A small multi-label image tagger, trained from scratch.
Training: soap at rate 0.0045, 13900 steps, batches of 256.
Data: trained on reaction-diffusion patterns (Gray-Scott), 23750 training examples, 149.8 epochs.
Rows from block 8, named by matrix and row number. Rows with one number belong to one neuron. Each number is 500 + 25 x the weight over the matrix's rms, rounded and kept within 0 to 999. All counts start at 0. Numbers have three digits each.
# fc1: MLP up (model.blocks.8.mlp.fc1.weight, 640x160), inputs 0-79
# fc2: MLP down (model.blocks.8.mlp.fc2.weight, 160x640, transposed), outputs 0-79
fc1.15:504522559506508496474473537623488504433455470474504522480457505502486510475448518487475494502486518451497454519472441450471481502553482512547507486511474492517490566484490499493497541558544551461461459553554494512515503534563487536561441532
fc1.16:487484501470517462503475475506503498527488560519507521477477465503508491522498528483503483468470517451512509530444485537499499508542539514475529494518526530470474519471533516511487495528510434514511499515473469502519493490467481515485497526
fc1.17:479503524466472487476492524529477498509510465521541530490496495531490475501501478509535508495499534508469485498472520496504501471506503497480467470500557514475503502482517517446494525506497495508474505508458520501512539503478502488479522486
fc1.18:433515509515492524525466506499502502533462455499471507495480485512519516516516472503492522476507526481494460483467509520507493518508504501513478547512487502491495490500494495476487531480500518481497482478490502488526486501499501478520498531
fc1.19:487489549492501484540496511482503464505480488546549515522493472526499497497448545465503540503498490512508489481489478526524473465554490482440499498460488513512514541496487497499520483424503490469500540474482476493468552525503465467482490474
fc1.20:490464517474459510534492452531512520499534493480513463478504530498528482499495463528528531517493482529484497508518486487482474549487509520547455489541478496505548476527500517504517482510497495540524507472463517509495498527516481551485507483
fc1.21:498477508503510518524492517452490506574515533465467474496515501466527466528535523524503489499492535511508467511489492529490504493463483487485454491489459539482481482515501519550485466489501555491466492486490496516464543460504523446495460477
fc1.22:497535540516499523500526505460474475526495529465499521472516449464468515529548489443465464513479512482491524466512438554508497487465508491534462543495500449511525506551494526532519504489481515529458524504501494502461510475519507466527502518
fc1.23:519499542482503518559452487505484508521472520547500480509430504526530505490475445511521508516486514518529477439519503518534523521456527490502471470535496501485507536502488537523463507501479486490469496512535517496480425557519505495541489485
fc1.24:523477481488454512492502507511511543506470485518514503519498486527499488478456479515503500513489526500511519492481525491526517496491528486501509521533519486497525483518492498512482478477517536490462469554496510496557520486514467496499480489
fc1.25:513519511527463481479447480507483506495459550510480441482461474504481498523524506531472492520501516486472518497490502478484485518498445481476515453518468467543523517507510551480504490485561510560482533497500536538499503522486474493497485474
fc1.26:461468523497511496517514511496462488510473489521483491490489514513517504527490547480518512502516463499459500458486468493548513434498503519501505500520514482495485512497459482488548486530510559517459479491481500457492511516482460513501485462
fc1.27:478526507476508520502495518531503493543489504549477535480447489463485484484495535500504508478542481500474517508496503527526507534504523509490496538484488499482509507512502508494489534516495496513519526513493524516475516513449478485497494483
fc1.28:477525489490477508525501483512513537528516475503502551470487507484536482493469491530515495502515494513469519479510468508489524521480479494485523499503500536491517518512497481502468521518500512495476484510515492484484512490514522498524475508
fc1.29:561491547506491467529503513557479456474502502500507493511495437515487503524488524511500508539548534487512457484497470503484492505514499503477507475509470512506482543490522511557429492491501504488498508504459488487491517493522501532503499521
fc1.30:489471505451515533542513477478502541529494469510488490478462510473511536493519484463508508462455466515489489496491505493511481526512467518500484510500509503463528472486494494562497488517491487514483525462476522504503487515528485512533497514
fc1.31:507500478520518479522514519547453521506520511502528518510474485502460490454517553492484473494488469522498474523536477529507526539501468530511501518528483533513467555467516506477510523442522546558537458552490495554467480502531512514522506461
fc1.32:498537449483514486531525535494511452506562488437491505478520480486510494527492480533488544514466517495519513502502484485503474539501526526506449522489463512514468486494529483499480494520517481499529534535476485502502516494501519529477483482
fc1.33:469481457484478516509504486498466510505471452476490513491472507520487477485499524462524507498479524518514502490495470501486493555512535486531505492493519482508527551453477486527502473501481497473485501536494477517544495505545456473514446501
fc1.34:465536512491513469494519488527521512526490493522532541509520493560472461456450504484480481485439508496490502464493534524488467534517487543447521461540528529495510480521533516516479522526538519501458506524488494508482484524465491497514502516
fc1.35:531538511498441496507485442527521532494520570516531502499488497510540552462506496512507491507512503501512520503474478519487485475464507508474464499484500538501468533548474487479477475464507501569467477503510540471479457502499505506549472469
fc1.36:495522482522488456493472472501519505535490489445470502505471553533478566505494503533504449474557474524517487492522548532483547518475526479508513463530509510470501511470485468492507499491522513483522499501526516508466509472506469487519481488
fc1.37:532522557546522474516517530543489556464490470494521538498440454504494482486496479549471495551483457514502479534449514488514504532541519565484540528524516468507478460500485466516525493501463439478527522524461454538489534524530482463538526484
fc1.38:461540532523495513506504482520515494493460512490511545491473473497480530519518489505505485475460561494542521534500511502489487501475464504511516528479503497497469541526482486486499518481500513485429546521496452476445488518517474488535534495
fc1.39:476502511481515522488473459498477487502497459529508504481487485577550452508509533543523513534525498512519487491488513486484528505496506483518500482470525528533480469456485490530487509461523502521496504506529447531503513522497506530488495482
fc1.40:515484516527475473515468481554569515452511477467458519501483527490518461476529543514496500556507478489537485486467558472486538512477501522504509527491517499498527472515468510523483442495539517501485475441540520508455481490494500506531504534
fc1.41:525455499536467501491490500484526515541463476481506467463481485492428492471525562547489502456493492502519465536508511558474523426562493537546469489514547525496506533452494516524453514501486508498476513478527427493505455503510451512488508503
fc1.42:522494524533490469518513543525475481454514496473497509503523534494532503511493504489523475495484507471468460494526523565501480484495525470476499541484497510492494479480495465482512480477486460527499499489536508467524490502477516535519513512
fc1.43:497486480531490502521497518506493534486530501526537479502542474518545465478502475459472499492511512488453533473524528506507469516531481525497511470505505486507502513496469502519478526510509473517566487480536435500510500510488505483496523516
fc1.44:551503529505505511526504497483466508565503524488546515489480472525477534487512603504456530484543520506491585540527469482527488526484451516521440528462502523413494504512550556508528483506504466493492471520515530532511500473525475523515528542
fc1.45:513455490486550487473524476530508503556480484540497508487471535488502513537516499484471507501495499470501550465498478480475560472494473499487472487499503498487500498523505448468492466509496540547518515551516527497474464478505491491515496495
fc1.47:520507498501531556472526496512491486522530466497467480535475456530546463499529476486493515482505548489486512501516542492520532512497489492485487463480540511464465545560496495511492525497447515532539529539434484516476506506496487519509509454
fc1.48:507503496511481478500483485475502512505488513490518540517495503488498511493509506510506495496531515525566493502493491491526517472519490516477452520494506524489486521522493508496469496489470485499511538495497535473526507465495483462520467483
fc1.49:446494487473476464524461503524489509505510487529484502542518530518490544498497504553492484485523487518508497509458524539542495539524489494492482521545513498452470485502485509483535499492458517526491475504484472456512491530449474519476494515
fc1.51:522509488524520492491546484510535512469511502462473521481559504412507505502460539507487457523481473510518554536537499515467520510486468511499511542509486533490522467519534515547532527512532484521501472513482472495501508468504531465517511540
fc1.52:553511481515510494513551493478505482518475504512465475522486497507520493484495520524525539514488500496513495469494531535473546523495480511509491535496505523481495499505481505496505493504506501529494493456487483517502461492507554510552527499
fc1.53:505520512473491501508513532442503518509488539525508482494546500493512532478511480506489462505467459498531546496511484514528491506519504557457454525495461453545458527506504476439486496550457537514517526493518516512492514543506466525549532534
fc1.54:510489493499492526475510513516541526459496490476463471529480479483514512535488519501515425478495484543497497486504516496500488524548488492503480541508523503538523518548513515527505495508519543483489501501506531481509526467479474470514509472
fc1.55:478486514544472495508520518477491506500526499520514488475507535531525509484487510468473540495498536509502467492473524526475506484480537552552479477452491508510484501539534453507496494504514463485466494503489490534533516481478518511495466463
fc1.56:523483505500503498502519492489482485478504517499512484515494499500481466538436497552524495526486476447504533493507494518470487502476488481494473502479533468504483444505521466505538494487490481560474514488521510512509514548508509500499456478
fc1.57:490492473514500501493512517507510483524467527447490479518524497551511501465486472482483510502525478516535499514477460488516525499480520490467521472480471525488505509502474482465510492511456515494519496519529477476472506465478495513507512497
fc1.58:547523481488489497494474486501536516522469481550490486492463515502497489551552508517471484504503472477534480500466485514485514517532520504492514510524489521565483525519481516489496508552467501469496497471506535471488458538504468512500509505
fc1.59:510509511503523500472466485486503471503505460469511494484524522557477521481518499526486516490523505480516485495492480511518512471487519522484529456483493502519467488489479467463504487507547487500492505475487481482520466502486516480463495490
fc1.60:479514494466502504511492477518500502519471498479523510475462497486489520524481519489477448488496454485511489535512526530473479470538475480511500473485468486477525523503551496516524503464498507552457505521544495494506549486466477469512482498
fc1.61:520489471531524478491496511492540487458486500483513498467482506516480510546476509496521496476520472506532493530484507530508504456499463534531524468518488495471480485520481473493511499504542498530518490484489515504488516491456489488506477524
fc1.62:474498517535508517518475464480529539505527475494489493504467525504494543501505533517534491489469478534497503495527512495524531522498474508493466468505516529462505470489528475500497536445538505499506488491535532504475492533511489500501490477
fc1.63:490506492513484513480501534496464517484500507513509471445582509467517493505484481567527505492510510471516464461453520542521514499485508522512512460527522486503498461526494474493475493501506490554493497483508519528493519514476492474514504530
fc1.65:511494523522471545512498532536514442461517496488535501466480503518493468536504488448491494477518544516509514487494500526487525488486536563486511487554428486526499541507492482501513514512487468457479494494511544513529467476464507498541501511
fc1.66:523483486498455461527471487511489486504476446521521540504514515527471533510526549505532509508499486515523486474489507549548510508475461546525508514489463511520529525464463517496516471531479515497489516520460521456513491506539462530458508498
fc1.67:528464481518477505492505476579530520482433496468477530500501542490529514501514501536505551529486494502486524498502500489503476528508489505472495477506496497480466500500521503506551484467529500527496490496521539499503508513534493508479480500
fc1.68:498505544531501530551545469505499496499467459470488501491517497504497452520502511492495538462547519498510489487529533503504506484515489543522472503489508500505484473477479506498511516465505506510530520518484546493524483501511516474498460500
fc1.69:481534535504525525476481512515474508514471475482513494525439529515493519501507510489531476484504496485482510460505535518537484532520527505466483466493524551490459515503500507474509541529497536503501495506481485524493472512474476455474487491
fc1.70:573487522467525526509455532507507490511487508496501523519457490529490492521493496519481514528470558508464511478518534462444510460504511484469482513475533514463524507490498502497486537477501492514532465506480518484492484499477536523529458527
fc1.71:507446516525524486496486516476500484503454509505496504534498531439485507499514556479521493454466503470493488478467489471515505507539508521522501496505515536505473498517502498525506532515485450484495469472503513512530533499521497505524531500
fc1.72:517483496478521517493491501463540493527492465493475506469516484515535526530521480540548517496507480464511489556514519502482517514517540512562457495444463459490495444517444499499495500527509510457487506539508504523464499498476527454493480471
fc1.73:528489475502521499479532547497500492508495536489524497471482497485522495503554480470484536490495482474545493511493508540518467466531532511493509500471518506480533511534524460484493526537495503503516509503490484514520520503503521459544452536
fc1.74:504482538545492468488496472495511512511502520480503487481517505491505451543526494507462469505485496522523526482480507532473508518497535522538455510480471446476438506496475488510479516485516531529522483528504485526544518500511480525538498476
fc1.75:517488566463560526512527506521508503496488507487528509525516529517451516508541461509493504551467556491481526491476518517527469504502518520523473504505494476479522471519496554521514561514525451509489510480480546505486520498465478466484488487
fc1.76:474522502491522513518483482528529534481512475489449496462488477506455483514539507518503471512558498502466491495480525547496512484500505526534503519557505492466497495504459499496503495484537502511492512515513510492505504546555536485498535503
fc1.77:485496513530533530532474513485456453504492520483494457480520477470531477512469513494514534489534512452501493535493531518523507468500481503497490474463506483452506473522511482457506547546565529505574512438489472524470455516537509548515487502
fc1.78:471491514505480453513510463524536534505480500478506510526534489494495498467530546519513489534471491511541555487498480503491490475489465507558462471494507445511518459489492542518504523493511529522480461512460515489471504524515492483544502448
fc1.79:494462479451532518500500484504473507526501528523543477454454449490538501496489546496452520476498463540503529513520528492506499509526559491498504481492530475465530497509474505461532479509486505474524505526503495530515511497516451527518502538
fc1.80:490480477498481549494521520490483510488515476506448467494497495479535491515509502539511490487498460499517498517490492535550502513495510489507457510525513519469487444508492520470471487502514518538502490525487516528501494528509494470513517510
fc1.81:509513495457510467519498472517505548477468482501489515525546474506496504503479511502504447485474496476554508435477486489509516518480496459461518507530510507490460456539516519497455489467483492487478506509458549482481496491509531438505507572
fc1.82:511493491486467451515509498498481466482525509506497501487524515469489474473499518475573518482511537472515515488475514511497505484546474475523534505524522484525534473474532476505481495484512518517518488455516512542468444539496480514557526443
fc1.83:491474524537488499441452470490462480511507494498500556501490526530512488484514462503524512453514468510469469513485521507512523480504473555464481445485519497507507521498529519448480452516470543511552517433563491531503580548481468561509457548
fc1.84:585509499504502547480486475520499502544542499471535549511488500503513534438473517493540503496455506480496461486534464475512496478484509495477524496485484529516552471519460454523513493522488535494543534517512517465534485488512497517461516449
fc1.85:501466546526540510483503505515521534492474523507496500466501515504517498472509514499494475489509524505498501519514472526533485512499490498511463491469475508509483478492559534516488472492488558460502536464532503516511478484495498471504502501
fc1.86:482482529562458449450482515533480465519503493474489458465488508499509498466498498475518529493557481523515470471522482505521498486494556495532483491526492532493552465480536554505519469515482479515492481478503503509512538464502468482517495509
fc1.88:505543493514560497486475546561480503520528524522516499496473489510484466520506488537518554493509537453519484474553522521496529475509501457495523543510540509499493483528502505482446497538520498526496522520464509507442513523479449519492461520
fc1.89:482512479479454444481503526524513518486458474511513549500499493514521512501482540549529549491532511569491479509515545514535467546516462516515475458457493516509526509498517459540511522472460488492499517452505542520561485497510494483516558487
fc1.90:444512487537531508499532453548520503464516513476529488533545552482489512486470500520514477480529479503560501469497489477505465466506498478502456481494446533473500452495504473505482546498529511471443496512482482493535455511467545522541479525
fc1.91:513480495468450471517534489522481506513510526561503523511524500497531505531495507514535482517475540506518469507534482521509524576506539446486458511494554510520492528520509472518474518514479537511506491520466495477504444518475478508467508486
fc1.93:488498535519561476471483468509530490498489503514478501485491493499532459518494467480499554463506480527516527486492498465574530484507506498480515469526532467517465533514495489526511453515494566478477540518504479525442476530468478424526462494
fc1.94:501487490530477528499462490507486462509486491532521505493456491524508482503488504534471479486540520535507509533500512495523516540477488510482492479466494481496465545539515505525532503490481510478526482510469494503491506501488495497500489478
fc1.95:468492454494502493464536507459493483540540421500532498504489517549468500464468508476489521473500499510506500506518516460530530520464531457491482528456523470493504460523524459498485522483532503507475473500514466502489540535517446525515533466
fc1.96:519525491484495524495500496463489531486518500502540488472433453497470488523503485516514509425498473527511518484481494470475475469517524538494506518490495521461537510507497490456508489471530491548483537475524506553442502499523526494522548507
fc1.98:538510475452501481504489506523463490522472527482518480492513519476453484517491511550518498503522483515497520512515485482506466529502525489485502470562507514490467508505549494493527513543535518491485489525537463494504483515499481465519506515
fc1.99:491480472467508497530523523538492470534490488530497495493485538470521515517494484537531498503510472513549523508464496514501489523495527525550499502446550485475499484522481512471503515479489490449515461503494499489499461477505480482488525489
fc1.100:483482503486498561486527482495514545469552553527506495460478482487462533557527479465512495462444528533497492472494543514491450509527541528502487515469507508497459549481510499475462484480499543529492511519470460518509547523528484437492506459
fc2.15:558452464508495490514536516461507476586504502505491478498529468490477495496503503488476518472506486526507521535510540543498510434510536486440501543480509535506525520505510523520469471485457488473530497462489488434491487512433487450473579456
fc2.16:480496478566476505471545520450451473513504493429477467469486510451503486504529449462525467472500510536543472534543497497504538460477503481503467502490465478466531497518510491499501507454483552513461541508497515492487517465482467513479465504
fc2.17:495504501516467530494510477513524519457492443493535507503513463485518504461535503464481514494510505534464502479479524479499501494506519465524525492502489505480484505460514498566492492528490498505471515510540527497488505521497500523482501482
fc2.18:505514465496560470438503485487517489472542477511511484496497513520501528517533463507465469564499516469473537527541426507509529522510491533494496452521527504494507512520508511540478503514504493485482494509467473509540535508485489526514487487
fc2.19:496517482486452464505500507496514492523498533446428518451538501499503508483492472541442483465482479512499520519519490500471539462494488499511504529538483429508530480504513493498509517512490512532549503502508557489527483502501515526493489516
fc2.20:476523490517508516492483565506529486495460484528459489502472521481475509490518523496481493490519540497516507526445492507471533492520541499515570509520514556506523524503487492511532493516497480457469519509527499448525509495487520472510521488
fc2.21:495502463536537456480505506515516485511467479479529496490530476508505529484494489475488525506504464519492514469556505481494454489544485533523491523537523494505517551503523482457506476515544467459535514495487523486565473488532510528512505521
fc2.22:528479513486479485489493465510522537479492504462487498499530498488520487504477509521472493521506472506519474508482516472514536505497514496469516463508477519450493535462467494466477508508543520484527494522450513515501517497507460521484482468
fc2.23:506522464511519505474523527452546527508511459474526478500498498528503503454471549504539482514489499550492488495494533505538470519456498499488509507422466468520484501519517502544486455519474536523493548460486523530555553482483496479526489520
fc2.24:508481511511545479510504482472529495522497480487488482501491529536527524494481493490476503476500498475499482535507470474484482520508476517516504484510489493517466505494519526508503545506504415503499498461517514520455476499514499496501501515
fc2.25:499496483523509487483556518502468494521500441491499524534516493494484484475521465456549493464512516496511444505513537523534477508476503532518479536544516545479478539490476520507442560472480513431497445493503515453488482509528491507486514492
fc2.26:555513479524477568515500469486498553513497493518508469500537461469561469492519490534447467468506502466513499499495475554485492499445447520503491523516518492499521474497502465516486498499479486485471469479521490545528502518507537479526443568
fc2.27:509499520483543517519494474517502501506470520476545491526532508506513483525488507510540460489466508489516530507511498512501524470494519504484479548505507516510534499505523486502509458447524509500511519487508513478487487489523510521502472491
fc2.28:493510506485460482504465539518488486510471514488498483541507535517481475514547518548479509528459515508522483534489516525478522483530522516475471485514528472494471536500521522505491507459484529507479504496523470501490494517523485492531493513
fc2.29:440470472504501525500482509499522532503513474494444498475511484483478508484459487506481481471504514478492490543501551471506512460491524469505531564503503499489458470561537500461495484501475516505510521492522487525530506533448494486511511503
fc2.30:515501482490477506481487490526480447521500512492475489513520465493493470502510504562514516543528498519495508505521484519468491454436489496515535483512522552511534538495453477459496502516482520485507520557508454515483537503483507509494455500
fc2.31:506488498482490509465491460502523472496457462504519511510503516502526522527480497497519503473520470492529478481503565509471472499517501504484485515481506458442486496469489557514488539487482554484481490524484551441529528518459456494516488494
fc2.32:499539540482447476514493480536516525453529490495570516498463480513519468491468480484487500504544516483461537499508561446531525489543506476531540487538534493495529492504503516529494540502498515498512440509498553506493519520513498514496513502
fc2.33:484544501497509449459515520514543504513499525478516489530490462530499507546552547471440479511520494488465548536488531492490492484469482507497520526472495517514466503489524492453489514537470457512512488487515528492483499493452496512483497496
fc2.34:502458483513512507526491520474472587499498485507534490486488509503503499489534532518493473495524574524526473517551536509543507497507480493531483461491529493506463508455495500494491471515444511520511525509524503502519487485523499494503482476
fc2.35:495456537486481501478486484494479506513479433490483455481481509474470555526485467495529537459522475529491478471511539489512498544505477528516574493581494478478514526505483516509523476457523485479515535480483516497545442479529467539493537485
fc2.36:493496518481542486526514522516501508476535542463507531464557519479484439510504513498483503512455518506503475489504474546476453509491538513499485548508466514534475494510471507474514507491468494521482458492480488506509496478467480526478499497
fc2.37:491479426450524492485494479497491478520496474507471514496516469462507507538495474457515499490554504432550461505544493516503522469483503477539485486471483516503513522518477470462458513507457548558507544465464508508485512484502490518461548453
fc2.38:501529478456490479499508505499495507515556493498484453506535521529518505455512507506484477501566482498530464466486525514488535502550532511474516503511488487490535484495521502506512493472505502500471463519493480495503528475493512476478467484
fc2.39:529488528508494508502510512524489497477464520473498507483493522468520531470507486477510539494453483490524490493508526526510482485489511531513531471466475527526503498532537480509478506503520488522504470496502477516471464508520489489558458523
fc2.40:507499490517503505526432484504457524534489488538481516492531510495497495566493501498507484514494503450475519492549456442492495497515485455565489511535523483517456503501520414509510534523523489523457492515474525527517526479522469524513516509
fc2.41:504541517422426547532455449485516476461530522510494537499461486525560468534451461410498440556490487559488506421513567465534496507492468499463483513518505502493418432551522509530526500470539475472480448503473591493504540515505497501495552471
fc2.42:465510472484465546469441517498523521489498493501507456508432483534488510498508481492508548514517483529507508511495484489516547498497529498511513487524496553563528494536501506468508517521501540507501463484493469537505485505506473491518496513
fc2.43:502492514519497508491491471498537472525516480484463497494495511490483505501510539521525504511494484530545500484496496491510508482519540489495475497497503515493539485482517465494519491535501503499465532515484546501517522487515504518498466468
fc2.44:520500443543531469490461485529530514459485460524452489490497507496487507542444437531464518549503511536514489507497532506515510479484495478454505511529503493535462513499477472463504487493470538510465542521491474481483475496477486504449497483
fc2.45:479538493481491462521475481500484527496496480477514546514495450486477506516470487498469479482511523489500477550487503510533518501490505487485491499471486475497502463478475519479496517487488473477518485510511468513506525512471483472523475492
fc2.47:445557493496469472529463489517489487508504479491542492467521547495518486455509514471509476513551480471521473473522481450472538519513484502503510488516476510502531465463498525537487422502548492463523462476492513509502518475499466487517472522
fc2.48:496506471509495486501506483501436478541476485506491488490502497495503520494493487538534485487471510480480479465477488515485524489510527451537512472506496501507486515503558498532492510498510486522504540500506466492493513519508490485522515485
fc2.49:489501502500488500485518532492501498467496513465527488478452493459502479488503534490479543496463513492484525496515469499461524496496499526536529506493485503531533493535488484495477519532539473501489501482530489504538499478527484472515554514
fc2.51:447509539471468542475487479494498508540482451522502460509476463520518461495508538480531536465547509516445481480463455492551479493468465509499507444496459486451543504484495494514494463529486485465496508511526509475484541506544464526444471496
fc2.52:498469505463506481470534489538503514468506503485520514497480508500482489528496523436473505529498522528490552514521473482520496498496507537470518522468498505493483510511497512496535514475482536451523490542516494529508522502497500509456461484
fc2.53:525483464510475473504521503522505491464499517526461548505511455490541468497496547525456515509531505506455493489494535502565536499490492457505513505505482518459537509498496508547511506467559500490489487490513517490526490474500542504483502513
fc2.54:477492528512461471502499538518512512525485508466519539477549517557479510503491483496471493547484533473508539489496479494494469496514467512498529494515491474516482449500485485503469519500490468502518486482488502524515517493499512494468521502
fc2.55:534500504480550524496517482538491474512497467513428521475523493508487511537499509521486450511473470505499500468516499523504518523516486488467527555475488504476509489475481513480478508499517484514504503506472466501481481496548525471516488491
fc2.56:497521527485517530527518504515495497509467536471490474514514525477473475464479545448488506507520517489468511534479488508461515496481498544509474519511502508507519511515508498486479435503522568491502511519510519504498524504529493554468499488
fc2.57:527505515488496500542492504532498506465508503526517489480463489507482471508469502490494525484474540477480483468480512538456495469519485507478459495521524462522485477488525541515504486510507482518504459491460530485501518542514497494480508463
fc2.58:413534488503472522507517486491506483469496478479528542475507496502478484474451505461537487465488482503509510510525547467490484481490517516542481524518489500470492451489509494526521489503510475539471508496485508481505533485493511458469540480
fc2.59:457502514481436497509509499513513506497441535500476488498520473481513468517479524522490482514490504515482502477497479536462478503521535475514520500523507487499518491515514492518477502483495505482504484496514473503478505487479487525514481499
fc2.60:537475497499514484511506523515522482490506531503465470527515453503520488456491482436586467470565495552491552501472477488489522463491566494504457524529518508551492526524488488514475490478507485495518487496527493506474457470548470529495482468
fc2.61:489556505483483490513510504476476475519536474494541513502461505495515511492533547468515484518480495498491485507479478514479517489508519498503491488503498497520520479516510482490487499493495495500480490471503496510495520454554532517488524516
fc2.62:481479516484505481470472490534489487469469496474508518482489511514504494489468492481497514510513479485515491522489470476521509510527488504488496507510524492478481469465453512525530503499476479523457480492506437526554502492496491479458489461
fc2.63:543513513508500488511492460491536472514466516488505498547521505516488507498497521500495491501513503521522466534488486430512556531538456482480541517480538478475488550528533515492526537505493532478514485480515525459534464530547509494481500517
fc2.65:407568503499527523502538488478470527497479494442492503554500508521507514489531479510487502509475503511495497488489488513514465472489490491501488545458506512530441521498512490523473498491496543532494547472478491497475489555513476497506511458
fc2.66:532503506497509519433532525512545456478533444463496485504564510516514452516503502507500520522510449478422517490515483470485501422518543484492478498496513503482499482497511536499496477468526496517517494467513464547456488509507528473484518506
fc2.67:489510492479498473480494473455500478502537531486490467515509529486473485493482511490531492451518535523487487476476464557485502479482497499507543523463497478525505480480449531494448529498465497441474532497497533507451485538526527461473478491
fc2.68:468515528528500504504494503464485491526475523511500481508505484507520517441536521534538487480478449525496474490462470515468481498513516489468518468518469510520482505516518560521538506500490572504471475489482485488475512502510455496522482484
fc2.69:509470520535498482545499522537500532485516506478516484503494457511521525535482511509490543536486455526488482521505465483515506461498484518519530525516480471463486474476503445550512483478504492514511479472500525464527509503530522520523466482
fc2.70:492514488483465534484476516538528481454474528493518486502469517446484484535476494490471484534509526497502495491453478533518513502471485513508498493534474486487467515489483523500503480520504484499486510475516509500482464496471487508536469528
fc2.71:498485487505491496499511501505496482497511512459478484508517462529494526500492500493499476479486479507535503497518472491459480482498510495505519493521493511502507510537530475525536463465493501523495514473513461518493498520484479506516444541
fc2.72:520476504494477496513535553480476504493488549484504510517474538493493484474465475512476546527506527472512543503460485509516502495496486483445531481499531555495516543459524532520479514471506480534513480491480510469520506480495474559527568541
fc2.73:481507477517500471478494461515483500475481514490487486495475522484554520476498506504509487502467457528441494466512494479466519516544468538459465477489493495499543497493487550515499504469510455535510520498455504473494505478514486454459511557
fc2.74:506496481494529529495534517468471521479518495530493497506512504504509509531491538447503465503543469481542499497501500468503494438490497486465517511487494507461527487533476490503497498507489472483481524475450517495428442505511517467502514518
fc2.75:459507498494454437537465494480517478502513507506472527468465476479479485485474507510531511517489495498550530513511531532475508484500498537481509477489501505499469488499458508465499474477487510483538512530497492533503491501540508487541494472
fc2.76:453516490514490525484487466508508521517529512529510484499541509508500481540473487464539493535490545506544453452512507483525523532513496453482489535416509474498492413536454522533495492487507495519488511512454504466527464485512493428508497470
fc2.77:500451523508476498494459490522479539490528490530507547508477478521472504481531525494460469515523525504511543498507460492488458533485506499517484518557483472533492493482504482502505489464468472530473475547512500496512517479519476482499495463
fc2.78:508435499545484462493524491469458499437517463522501517490456461500534490516497459539478539524485515513478525507503543477511479472531500493480514472494485513531506516552496466485492492519512473507516501499477495469500574528482455546492489479
fc2.79:470550458477474475488459508497494447493549480490488503505502524513461539490498468498516480494506538460506532514483518483503489487485505494502526503522502570488491518510549507508487510492473490490490522454495494474536473524520488482519509523
fc2.80:495490499545503475534482502494492494496487514499535485525497563498465503486529508457541537495465521471520469498496521479488480509494492526441483502474472467527495491494499529503519490526510475485502511454515483497495481500513488504489508516
fc2.81:470463528484450547493470511507505485539513503485526522499461493557538544548481459475500497543506542511481487506564485500476493501500489500521442497484545499500491486488504509522535470502559525506529489477487487516480484491525453493495482422
fc2.82:508496514494494533515477498481495467491443502476504525504466469502505524506522535513472482511487484509470482511542489524487516530509509509456480549462457531502498499523508493505524533476451504519524494504460470446533529442489480490472531495
fc2.83:506538502498551540410511501498535495483484505578544491525463469492482554453509525498500505459516568483505515499517505501497445478499542450496490499504538490511522514503512526496490523491469483547500478532391483480455508452512482469472512501
fc2.84:497473455491515467516519531473550527455440499494484519510475498456481466507547488499465560537538532456537535526515511519496497525490509477484492511520483483498486511506515505513462524495506492521435426492478498472487539487465478527526494512
fc2.85:495525486498508496489480489491495503531504520478514486520521482492486504521529520486482491525492509539498475489473507495495483493492520484487518477514496451488524533508483491493515525506538462537500484514474461509480489496508525555493505482
fc2.86:531482483478530528528510537509537473470502518493494493488501486442472505482520510505468480498477452466500548487519495488455446473495503500495500494507527453494504513503448499517501524504519509551488485511497462473505501485489517523502485515
fc2.88:495479509501458477458439492502500484545472458502514507510512523491514498514490523487500448461500555519472513470468460478490503486516510500473462439530488503488519528521428493536521526517479523503559484474526503500568490456516482478505516484
fc2.89:538516468499508517551490496487484501543560514491487489488488498500472481502533485515450442491508498449490501525492491495466493456512532529493496519543519482512505468486488590487484472545478499489469514519469456495498550475506513519522504506
fc2.90:536503518429482521517493487509512491516429477463523532502453495534502495481522528548480510522495501455499516483522485498494533541474489505441511513491489486490519492493509463509543466504506517530515490479499491510508538514535501466490526503
fc2.91:500497504517488480526512493495506474539496507501539517487475494478441503451483481468466483521503482524469492496464499497487428480504471538516512522493490529486537459498522543493492472438502423530473468491513485528543540491513529499502527512
fc2.93:496483452471502470549545507479455522512523536448500501550523498457480504494510479473503444539451494481530479497521528484464493521498512520516496511510521493511556506485498548486478573530496476506497501505469503482524500467526508528469528456
fc2.94:533482477452510462540504498505503511494512482498472456493518512465495493484514454515498501531486503470474498512471473500470500483542527503500530548504517513481494490465489470498463509473518468456493507482479512492513498516488500472521487542
fc2.95:518467505503430485464470475513490483507483544471496500541488458506473504487528487529521464459504509476531504473454516511487478512511506493464503459527498499499509501488471514466524521516508540502516558493530503497478505508498558490497466508
fc2.96:457492520455487517496471543513545488569511514530475534516571536547530509473482519552487496520489499509503493488547525525523531533518505474524456526489507509549537499507520517510497530494527499478511506537475514506556495513516470511481485521
fc2.98:480520520502503496527514496497543535458525497500485490479506480514524551481495471477521486513444480492523511476522473508494525457514518511521509537488513445520518513515476511525496509502477498533507518471541539480485493498522502514455489520
fc2.99:480476539553504471482475476461512506471494486512535474488498503518448502485496467484471529515510507492477480479537454467455487486467488488465504493517489478500516513484497486517516567539508508521488525492512490469519511496503500497505493526
fc2.100:513444466473501431497527461509527470494462438439476557542567496501546479430499530518488519492517459480493524524492499486480502518500490493467499462529512545462520488521434470541479493489499488469510443485540504513493496502438531514504536522